Weights of a small contrastive audio-text model: encoder layers 8.
Rows from block 2 of the text encoder of a small contrastive audio-text model, named by matrix and row number. Rows with one number belong to one neuron. Each number is 128 + 24 x the weight over its row's rms, rounded and kept within 0 to 255. All counts start at 0. Numbers have three digits each. After the name is the row's rms in percent of the matrix's.
After each neuron's rows are labels from the 100 texts, of 14848, where the neuron reaches its largest size: "fires on" is the input token at the peak. Only what is clearly more common there than usual is listed. The data: phrases spoken by 400 fixed synthetic voices.
# gate: MLP gate (text_encoder.blocks.2.mlp.gate.weight, 336x128), inputs 0-127
# fc1: MLP up (text_encoder.blocks.2.mlp.fc1.weight, 336x128), inputs 0-127
# fc2: MLP down (text_encoder.blocks.2.mlp.fc2.weight, 128x336, transposed), outputs 0-127

gate.105 088:082111130107152131095142120135109132116120132146114116127130140154130113138136105093103158099134108065171077080119102163150133127130137109129123103157076123138139146106137176120102146134151126101134118185150117180151129096121158123082114144122128143126136137117163125172108099125114174127145111133103117157146102175125129092080151158127110114146169132116121097120110109170177115119134
fc1.105 099:101131175145139120091108125135128177179108171157155107134131166133128110147159116135100169124136139062125103115082093164139113099163140138143165121107121148112113161143135179143083087148152110129121124129142147137155125106143122136108128158140129111149117159085148134121082139107146169142082145121114127159161147133176119178108139142150128133151122141119102123135106121118139165114098
fc2.105 093:149104127110143114115121170127135145144137156136153084122164188119162147165139155154138118108142134100150136140111140135109128164113177144142088124120081116127084121164122152155073117162144095123107132137124146125134137142136100138140097142161112092150146134129110104072165108140135119142144129119059134145144137143111141178160175113112110161108133135136191136161116119132156121151112
fires on: "<end>"; "this"; "next"; "his"

gate.278 134:120100141175101164111146130140147122165140132099092174099108133123131129126095149118130133104114177140094146136116155168126119138132169112142131108111113144141114106128104132121159122066144104104118130126141141177113106165123132133153121155154111150144126113136138154086178100094110130119163141111061128119104123117147115086087111117103162135143117066150128111187113131124152105111159
fc1.278 146:125108143179158143128117096140141116142112148093137122093114130143129116131078131101123105114112183130119147153136144132106129138123120105134120098129125148124107083133098141101173135093125105148106143173158133170091125160133093147151143131098095136131103123136091132089167131086123123111137127134080128137116139109170117095076129117105156101135134104195184128148090137140110075126133
fc2.278 117:121145151116157122135136096154094155110146162141114141128146072122134110187147132093150135119106120130136147112154120120165099126086158176134089167123105080168096111129149150119107090142143127126152111143085122110120147090116183130085089113115142135148142165146166147136147122142100073137106141126114131091145177125134144108122174113117150131126103117120131172127095145113117150121128
fires on: "ran"; "lamp"; "black"; "bag"

gate.81 114:155087124132130162118139075113136130143123186128138122100139117105118093134105125131120123114089168105112126150126133131127122114110125139165128096102130152133089125145108138105153121051149099194115100172129118145129143167125146137136105137121099135113116101129118117093187101089122095076108126134117152165133142125146147118085083139113138127168105127158124156115086161120140095142137
fc1.81 111:114130105116145095138110161125146108091121088172095111145132165130135152129148124108136115128171084134151142105132109090112104110143105120106105110136135099114133162092119121163111148170105152123092127086124149103155137071151142120151136096160144055129108157112113124132082160149174137168136145110143113076147149160135114142164171135148130122108155143104106131101146111125112147144124
fc2.81 088:145110114128112129116117132103119105118117085128130122165147112092110148102102121165138104118144147117126086090139124117081152157095125133124170129140157145134116118118129146121129131114174129131168092141172150142140148158124120123145121117128115128125110117114124126141146118094127150145121107129222201129117052123096147143119078163117096148154081156121111119109112146155150162112118
fires on: "ran"; "sang"; "black"; "lamp"

gate.135 111:133127113128139135160123114123170131143148122099146117109132144131109169155153134144110076121167104097161156131109073173130152133117126103109109122146145121105121139150138134133123128107081133093123155091150165102122156120089122136124105109092116146116139106138097111073092096139103118099133111101095137154098154124190122116128155091088144101137132142128154118070187156104101139132117
fc1.135 107:165133134133151147149126104117172114168124100113161113097133109152150160134112083136095079141125104100186154149112113140143147120127133116138093119145130149132140127145163141140118140109102115114113149131160181099089152131105129140120120098113106124127102118159084101064093104135120122118128108111083159151109162141160120086151162131097131119121106148135177131095183162119104144138132
fc2.135 107:150180127168135110148116147086139112144104174119096158140127129136128161111128125143128115144120124146109139130116117106169138087118116138115146155145112118131173177127129149104100155124161121122123146108180146155156148177150073102124143117163102137146164151084108123152142174142137155120129127139107098118138091099143149123148145181147132101176122112128183139131160102113085129135159
fires on: "music"

gate.82 101:100135120137144140111170111148156093114127171110122106120157124143122100134137170102173194149137106141172122128093117101068116128096176125097121146150123095124115155124147122124106151118103169132130150130118150117146116137110136120131087151162117150109103107071135105119114159121156129093160149147171161161146181131130094125159132161141111120081147120142124142152119116120091115100116
fc1.82 107:143115121100133084167104107130136121130158099148144141157112155076117128136127091157097060130131176125106129171137109153190119144137107123121142136135128132130141151122129146115161091144127100115141140140150137121146124103131084110179153120115116120122150127181131128150126106148091083122109144096107096103117071120124189155121145129104120142163160116133129115143117152082138145173128
fc2.82 102:123165091144118120138101103108150138161151134138090131124104150118149146079142127137091111088093105144145075114113095146132159134142106156190128126155152137139087113159116098094163156139139146117094157131121133117184090087109137104120117147112116142117146127109125153110117170126117156102165115140113147091142111125064141094142113106092160109136138137119104131166128131082157131150132
fires on: "waits"

gate.29 097:106100103176105092117147126136120118135122142132113149102123140121161114123118127113117130146177133164146133124161106135152115167139153111117184125149138097185157129143166121092119087082147139122112128128120129100137198165152154137130140124089121123140132138138125144167137121127135145165172086099109114132112194173125093163152122101094082146128149140092128147140115139152128154121141
fc1.29 095:115206100169099070106151135157112094169136143146160127136152119131144113128125127100146146111123162116115154140102160156142101133070157152114077148131137182138118164101096117118145113165115123125116139112137134112128094127072135090147139130137107177125112115151106125092106129096144146115126138104109129127111113153116153139091119127125149121156140093092112178168106121127131152120121
fc2.29 102:128159113093185112085073103102171088113113184145104151154114141163152130144141115164162154117136103157128131155106147132159132137128132135127093121142093152124140124111120093155117117131136096123088115114137100132152119100120157148174097138140139104132131118143125096145104150121134144126126153111170166106090138137171098118158157097114092159102137105139109141153120134184113133082111
fires on: "ran"; "black"; "bag"; "sang"

gate.60 107:145143154100125163158145156134170062142123124114090083081147120124071140187163139077117146104093110128126092113141146143142128087138198097101140122150095105154160135140115164126148150134107142139177106113110086116131132113136169117122104124124126127128095117116161131104134114119134123156158140142138130140125100105151147155104120114121084106130127133121078152100142128122118126129125
fc1.60 099:108162116097117080074129148120130110081118129130147117123134146122159141137124101138129146109177091134148107154121121170137080110146131108123122097157128157122132119067136115119134119118166118123127144110145123191138169103132111104066166185149138120131143106136168145171136136137105114085142153129108123146121093133162139104098121101119113118169086154109101132164110116149132132136102
fc2.60 096:122113124112136165140113099116142156156120156130111132103100157160103146124142122095164138153135138102116133121167156146125141143122175118118120108151133107127102116129170163197122151134117120116098108159143137154137131120152105162093088143130090099166139149098146142144122097112132140124101122129134128083095092094129161103098156118124084159112149135108160137166122117157182123057098
fires on: "<end>"; "cup"

gate.17 105:159092126097166139096132118082122145152107137090137126136173151122125108143120119115110095131172152116146133144124126106109142109124107131132155161187117118153093162156147112167142127088170136128157170158171140127127150120079111122168097104130106133141111149165113107117104140152135155100127137114142127089139090140137129125127133142107151080174175105178138121102096108132124127148086
fc1.17 113:158147154114121156095144129109148117119152096127121062150113115128123158155113114152111096122148135144076124123149103173144131120085117131095155141153154083156143134139129116160149099118116133153059118111193126138103171122119151126137137172133137093157119137150138124145079132098124168163105092161128131153155110110147112130166118138144156157156142125124130093140156143148102113103108
fc2.17 100:132130135126134152120128131116104139133148112153123153142133115181104134148112131128143134128141121179088175121146124173138136165109136101115108123122141086172105131134137121156094166135155118139131164147130157114074120102152114109126106103131165108102117130075130134153098160096141124140119094131131135092125117156159100116126083187170150145113111117162180074099153118178146100123115
fires on: "music"

gate.312 062:115114149121145161118115155075132093129120101153139152123180105131139092191127156101114143140104117143160142156109117140141134118122128112093125092112088193180130150097133159087111129103163107152115130125132111133150073137132107132121134116141123095101108152123189144180164157094139160120165121110142102142118111149126097120103091145145133135126136105117158122128100130102112113109111
fc1.312 058:118119139109116130142108134125100118112131137112104130171102140127068106108076143148153131103146125099113122129133093154120168134126110122122083108139135135109102134112156146192145152067146162103110129139151160167113123137138133130107095101143106139100077106133090140162136110125155108132112171055164155162151126115100124141142145100107125114106118151153140122136141133112187141157157
fc2.312 056:165125118120137132107165139154146156113096132117145125129210127154127073117120128129145105107126061083157153145103131143073121106129138111151136131087094114135132131117137127099121155121116134093125149125145131119159095087142149136103132138092121163095152143136130149114102135162109155152156162131111151207157162119114132131128091168122122133149128145142107152128094145156144128093135
fires on: "<end>"; "one"; "watched"

gate.267 095:145118121133159125137163158090145169174118140066117113120142162096125139098153111158122089125129159180125097107106125072114164147134140154136102097110127124096147109140090108133192108126095178122109095141116134140135094145151126139104086115174107130111144165154110118146133126128141089127120100129099123133135117150146107124120158143129132121173129161122142170137150173119149150109138
fc1.267 093:116127086062144124139137154089137129129079135118109105125139117122145138099159128106118105136109145152098091130137146093134161167084124183112106069091137127112122105167086143131171101119130129149141079148132104141157114111123128125128107138118096133180141183094133130148179125122139098131138100138121123121131132117172134152102158097124128121185139152125115140138144156137147113094139
fc2.267 094:105110111098136161155103099098139111172114132185121129208132103139096089149163111117128163125140110146119185124147106105106079101123104135094127123125115153181116117146134142128126147139135123162140125083135117113120124137108108100164121162120084144159132102131122111158183156143123156149114136149124104155133136112134126134146164119090123138146097106156130141119132094155088154096109
fires on: "<end>"; "back"

gate.62 082:163141109124191101135127132124144088128180177109113140115115138150103106108144117177184173128126164134110119131166117121078144143076120142139137104156159125121118109156154131131163130131141103088095098132127182137157096152137119088119105115137131112119128136109152121136128100134126139158116121088146093138110146109180114105126148125111125103162112109095088135136162113147149102163149
fc1.62 086:138118096130172105091135208138147114154136175072123144111130122108108128074155123154141154128125138152092133129113111118140090151093124133130111116123176125114104127117139117159109138142130120124074087157132148120075130151167111129157125129118118129119087132131141113129106120111120105179104098082143111140100147126191090143126149117158112151131109125085104143104124122093109120110137
fc2.62 072:149158131106155113176094114127139102148168134157123132136090119142125117115143148068152152131133123122104147190147101120101150157142164137127102142152098113170129116121157126114102139097155128125156123181130143134096097129145140151161170123156111162099114113154128132120149139166123151117054158100125131078113127118087144166105110145155146128132121124167107119154086093122118105125134
fires on: "ran"; "measure"; "lamp"

gate.210 089:139130154088111109090110157138101094111132112138120113118144182097102135148156100114105087162135120122143116124138124121122150139144172124123085126102094154134114147134123126127172115079117150107142150126115127118144165115080127140083080128095102087091130151141126159124153118128108106099123137072088144130172156122125117137205133152148115105096150138106090125113164136112144129115153
fc1.210 091:130121144103114111113135132157120100110105123155115115116096194072133120103118105117106081139108128160160152112101106129129126129115167133114114130120097165112137145136129156123178108077107145080162166118127146106132162126093123125084088127101104091094139149138120147137152118127099084116126125094090133126158153114126133122176125132118145122128113150111071123144204112134143119123134
fc2.210 081:142125113164145126140130119100140087112106134137152138141089107159120149166111157126128117144123119153145144122136163125073137133093128170118125114099090120109139094097132154154112113165048098172176168143147133160134130108141123127153138129178144151135158076134125085168128133142122083161145103090155134108100126114134116093148140120130153140150128103124106142103149163118157130112091
fires on: "waits"; "made"; "play"

gate.295 088:149130120165099166138158111110136150094131175107114161082128117086118118111138145184154143096081123152121139165135129128109125129115141091111121115131153122150104131113130118138158117086131107133107105126129172119129078161151131086084131126125131133170090116110120073112142144180132145106164159161156129112095157120173122079100159083092134115145128132141133125123123116144129116113151
fc1.295 088:109166148098159117164119135123161113136153085132168150134135126117132118145143120122137106156148123137141122124091105117105129115177153104135117145109124134137080117106132134091114133092123161132136141151148106179117153103158143132182112121137102116081175119135129107151140141174146140118128160113155117124130110182083134164144072159178114151107068142135097133142108124134160146166110
fc2.295 086:118135119120122125146174118091118065126089164138131145078191126105159137113175104181108129127117111097099098148115140153078146116137147132157176139100148126069117129081108137126129112122091163134110123131122125141123094146120143125124152114114159146185142138096130113132104137136082140139123156084137160132096137126139104132160120133126100111141100163137136127179134139129135137124145
fires on: "ran"; "bag"; "at"; "thanks"

gate.34 097:150125152180119154130126111164093133071124149078100126065139087108119123066098119130102149109140144144122120107135135124139096145091116148126140134106148168138107117126082111141167098066118108151092133138113132159159111145151113119130123127138086158156115124147146098120165094101136147096128125092088110129113151171121123094101105119116160154114151127120119101103116126136108101131127
fc1.34 102:135117120103132097120118139104145126161138094170138135150100149149106139208136122169143101153111136124157117169124118123092151142139158134087128116148123079141143156127143139099123140179117160126154089130135113108121141123102163103146114129107192111092124167120113141137104140184138111173140129143167135124148127085121144148133127130107108112132110111164139180159140112149158178135125
fc2.34 089:124110095109131106120091111168134134095132115119193112151155136145147164120130143151120115148132112127113122099116132130091133091143062096163174148143127135134119076107128132117118109098119128151150108077166124154112108128102075141141196121146149145138085121097118116135088141140104142094148085150102143162115115136101141144137147142161146120156132141103132106162160125128098112158105
fires on: "ran"; "that"; "black"

gate.3 113:132148174129144117172117122119110112133151128121097140122177154085119144101143145167134148122132156142107153155104111117117125160158108164183077117121094136111134143135128124084128103128146126130161121120091101092133141162099148136136130121128140168100154126135134136070142159161113160165088112153106157142123093110100132104156136162094091186147131127110099126154100124151171124130104
fc1.3 121:098129160116147119146127133152105123153170136155121142103135145118120115097153133135124129142117173186107156095102135092134105128142105142147054154132116102126114167112091149082140106112124141139125097129114111129121127154134137167107148122140179139092097115147149152129104132120134176156121111168163143100138107133081155080145156151093131131132120125088124130135102162140161176116080
fc2.3 117:132168094124111134112136141085164111108107125085120135159123153089142131137098120103149104116171104121190156122180144152131081138124113112124181157131101147126134146123157131146104107108123141096149139140161133131115104085127112104122086100124138104139106119139111131166142137100093107120136153110154170101144110120109125145119089113122174057155103083120161141089141127131143128108128
fires on: "music"; "cleaned"; "green"; "wheel"